From a checkpoint of a small image embedding model: num experts 16, trained on rendered made-up planets.
Rows from block 3 of a small image embedding model, named by matrix and row number. Rows with one number within an expert belong to one neuron, the router's apart. Each number is 128 + 24 x the weight over its row's rms, rounded and kept within 0 to 255. All counts start at 0.
Before each expert's rows are labels from the 100 images, of 14848, where the router gives the expert most weight on average: "strongest on" is what is common among them. Only what is clearly more common there than usual is listed. The data: rendered made-up planets.
# router: router (model.blocks.3.mlp.router.weight, 16x192, trained with AdamW), inputs 96-191
# up: expert up (model.blocks.3.mlp.up, 16x48x192), inputs 96-191
# down: expert down (model.blocks.3.mlp.down, 16x192x48, transposed), outputs 96-191

# expert 9
strongest on: rings; glowing rim; cratered rock
router.9 [150 166 126 148 158 119 128  94 105 125 149 162 136  81  87 132 139 132 120 126  82 103 109 133 163 117 133  87 143 122 110 120 148 115 133  96 148 136 163 145 156 125 137 153  84 156 119 191 123 130  80 150 143 128 163 137  76 141 108 116  99 140 127 142 177 142 137 140 149 134  96 142 130 140  93 100 143  97 125 133  98 101 140 105 146  69 122 124 156 133  86 126  83 157 120 115]
up.1 [117 109 176 155 114 134 120 162 122 126 169 141 102 170 136 103 132 121  96 125 135 114 126 122 101 124 124 134  88 152  99 152 128 166 165 143  98 111 147 145 141 147 109 145 103 112 152 120 138 137 149 137  83  92  69 142 146 141  97 118 169 134 125 113 114  76 170 128 160 130 118 140 138 112 105 130 124 144 130 128  98 145 167 112 111 105 128 168 118  81 145 150 165  94 151 131]
down.1 [129 131 105 102 107 138 108 139 133 127  79 116 108 100 115 124 136 128 147 115 141 125 143 154 171  64 167 139 148 156 145 119 109 109 105 118 101 170 182 141 167 118 134 127  95 158 135 110  84 114  97 115 118 114 113 103 117 158 136 127 154 123  75 134 172 118 161 117 114 131 121 117 102 110 118 111 103 114 137 150 126 111 108 168 213 130 143 105 136  72 168 151 113 126 137 137]
up.2 [ 89 123  97 160 120 143 112 128 107 109 131 149 148 138 135 128 140 178  79 107 148 134 124 152 134 104 155 101  97 116  80 113 133 134 116 137  95 141 135  89 115 122 135 130 121  54 147 120 123  97 184 107 114 116 113 153 165 152 122 114  69 119 137 112 119 108 129 119 128 141 117 168 129 129 125 147 159 102 135 194 143 121 110 129 160 157 123 143 121 132 138 187 157 127 130 118]
down.2 [152 127  75  96 101  88 128  95 146 125 129  97 142 166 130 167 140 101 117 147 123 129 119 131 107 123 115 174 121 135 122 124  96 171 131 148 174 115  87 115 110 143 148 157 146  91 148 142 123 168 158 147 132  90  98 145 172 171 126 129 161 120 132 100 133 126 141  88 137 139 164 135 144 135 162 136  90 156 122 122 118 106 103 135 124 126 122  97 114 144 107 123 125 131 146  75]
up.3 [103 123 138 133 124 125 127 126 150 115 102 124 136 145 164 106 110 151 139 130 147 119 151 109 130 128 113 124  97 168  87 154 119 126  63 150 114 122  89  95 127 135 150 117 149 112 126  71 123 103 128 117 106 154  93 138 154 112 136 159 160 138 167 116 140 157  89 112 137 155 135  99 126  90 136 114  68  73 113 138  97 157  66 143  85 158 125  83 129 111 158  99 158 117 164 123]
down.3 [174 125 137 137 137 136 172 148 170 113 101  98 169  97 133 151 152 107 120 165 106 137  89 187 164  88 152 156 122 131 109 133 123 116 117 145 114 106 131 107 122 128 160 113 136 150  78 101 104 116  97  85 124 173 146 102 126 163 160 164 127 120 103 165 115 141 131 146 136 133 108 116 134 124 127 119 128 162 106 135 137 124  87 158 164 146 140 135 126  77 179 163 120  98  83 134]

# expert 13
strongest on: rings; crescent; cloud-covered world
router.13 [132 142 124 146 152 114 120 103  74 107 141 152 142  97 117 146 135 140 105 124 107 119 113 160 168  95 127  87 143 145 129  99 159 115 142  98 155 116 181 133 153 126 128 157  81 167 116 193 136 136 103 123 112 128 162 153  82 114  99 101 130 155 131 129 168 123 114 132 153 140  94 122 126 128 114 102 169 132 130 121 108 110 174 138 132  85 118 125 146 112  98 158  84 140 117 114]
up.1 [ 57 137 108 100 145  97 138 127 127 115 124  95 146 144 187 101  94 132 126  93 128 111 134 125  96 109 130 133 113 140 100 114 136 119  82  96 136 137 119 111  77 163  88 114 110 133 154 130 106 126 132 121 107 107 115 120 155 130 107 167 145 135 140 152 109  98 107  69 143 161  96 149 143 139 131 166  59 122 121 156 181 131  99 140 156  99 134  87 117 122 149 120 160 120 137 104]
down.1 [182 157 125 133 122 159 122 162 100 135 150 154 122 141 109 136 147  69 123 162 144 110 123 124 150  94 148 150 120 148 147 133  70 154 110 172 152 118 118 112 112 150 144 125 113  82 111 106 170 119 134  69 137 165 139 147 149 144 145 154 173 148 131 141 126 123 113 161 152 127 129 143  91  87 117 156 117 144 125  90 136 128  81 118 123 159 162 104 169 122 159 119 134  90 138 125]
up.2 [158 148  94 163 144 133 103 106 103  71 156  99 117  81 197 118 113 157 139 150 123 130 142 185 131 128 128 118 140 140 140  94 139 106 150 154 104 110 132 151  85 171 150 149 101 101  80 157 122 116 148 108 166 128 119 154 101 155 172 130 177 133 101 112 134 119 141 124 135 159 137 154 109 148 123 136 117 141 163 135 109  77 134 122 138 122 152 113 110 163 126 124 121 104 100 129]
down.2 [ 96 141 146 169 155  91 106 101 131  96 149 131 111 167 187  79  97  97 142 104 164 139  96  66 124 132 114  98 128 163 120 157 138 152 141 123 112 168 103 176 153  98 145 112 116 102 145 150 138 151  92 122 113 127 107 121 119  87 109 127 115 165 124 137 111 121 102 128 118  90 144 133 160 133 111  97 112  87 149 123  76 152 137 126 100 100 130 125 125 135 125  96 157  83 129 152]
up.3 [129 114 130 103 152 148 136 111 113 146  80 159 129 135 141 132 112 114 133 106 133 129 119 135 182 122 104 164 128 112 125 144 145  81 104  75 139 145  71 120 103 148  94 130  97 183 121 117  84 168  95 134 125 117 156 119 165 108 147 119  80 125 134 136 126 162 138 111  94 129 125 143 154 129  71 161 138 132 143 145 173 141 120 131 135 159 115 187 148 136 147 133 140 146  90 100]
down.3 [138 147  96 136 174 137 144 103  99 107 151 141 140 123 111 185 124 116 103 162 150  94 159 133 143 173 126 128 124 129 147 121 131 116 119 113 147 118 141 128 114 123 146 120 112 143 108 158 139 139 126 125 182 122 187 104 130 101 141 169 106 117 138 145 130 124 107 165 110 184 121 103 130 102 108 149 151 113 149 138 124 134 141 113 106 122 126 103 137 145 130 123 127 109  79 109]

# expert 12
strongest on: lava world; rings; crescent
router.12 [ 87 145 121 139 128 159 106 181 108 161 156 113 148 121 107 150 143  96 138  45 137 135 135 125 108 108 139  85 142 106 129 105  90 125 152 157  88 130 130 141 114 187 102 125 119 120 151  88 141 109 108 110 112 142 119 146 143 119 122 173 144 129 122 104 108 118 108 137 171 111  68 135  97 160 130  82 112 132 161 135 155 147  87 132 142 121 167 146 126 106 155 165 147 116 124 170]
up.16 [134 106 115 129  99 129 137 103 118 136 119  94 115 121 128 119 114 139 154  73 121 172 107 145 139  83 125 152 150 109 123 141 138 150 144  87 125 135 151 169 141 148 148 139 115 141 153 123 131 151 125 125 103 140 137 129 111  72 127 160  96 158  80 176 116 124 144 158 122  79 119 129 121 130 105  57 108 135 173 153 129 147 113 143 159 117 161 161 158 101 157 146  96 162  99 155]
down.16 [ 85 170 112 131 116 126 128 115 150 129 167 101  76 173 108 114 106 138 135 126 142 138 127  84 116 114  97  99 142 141  97 193 128 135 162 129 145 174 114 137 101 122 101 144 157 157 137 160 150 108 122 154  81 105 147 135 127  94 112  94 137 129 128  91 112 100 119 156 136 121 120 153 164 111 143 142 142 106 134 133 101 170 119 163 101 112  93 124 146 104 102 123 120 172 134 158]
up.17 [115 130 110 109 163 160 118 128 133 128 103 106 137  93 109 160 104 125 165 139 108 133 128 102 149 134 148 129 146  80 104 100 118 105 130 181 131  83 111  73 103 155  91 109 198 136 109 135 119  90 130 138 138 168 139 118 137 134 144 161 137 104 149 165 141 183 148 144 114 109 114 109 105 159 130 145 148 169 119 141 152 153  77 124 143 167 104 139 104 149 139 147 118 151 131 119]
down.17 [122 133 122 175 142 143 111  81 134 116 109  86 121 114 158 117 141 125 124 124 144 133 129 142 148 116 131 130  80 167 106 140 138 120 121 107 110 131 153 118 135 117 150 131  75 135 107 127 147 147 113 102 154 128 109 148 158 145 111 141 116 127 115 121  98 110 158 106 169 181 123  86 160 152 126 135 131 150 163 129 116  72 157 131 122 117 166 105 168  80 140 128 165 127 124 145]
up.18 [127  96 116 111 158 114 135 103 134 129 116 132 130 130 109 152 144 123 103 169 100 139 138 136 111 177 125 126  85 132  85 106 148  86 142 135 160  98  84 119 110 102 113 132 136 125  97 138  98 163 163 132 170 144 164 121 105 144 163  80 121 126 144  93 120 127 150 131  89 161 163 120 116 123 129 156 152 146 125  96 133 111 161 115 181 171 133 145  79 158 117  98 167 136 121  91]
down.18 [137 177 152 150 158 136 120 152 140 119 109  98 118 114 162 120 120 150 149 136 120 136 140 146 159 131 117 120 127 182  99 152 140 104 116 151 105 164 140 114 121  87 105 111 112 129 100 136 144 109  99 107 142 185 129 126 144 137 136 154  88  88 136 103  93 138 123 173 118 155  92 141 167 139 146 142 108 106 137 141 150 148 117 114 120 120 158 138 150 111 173 116 145 105  95 173]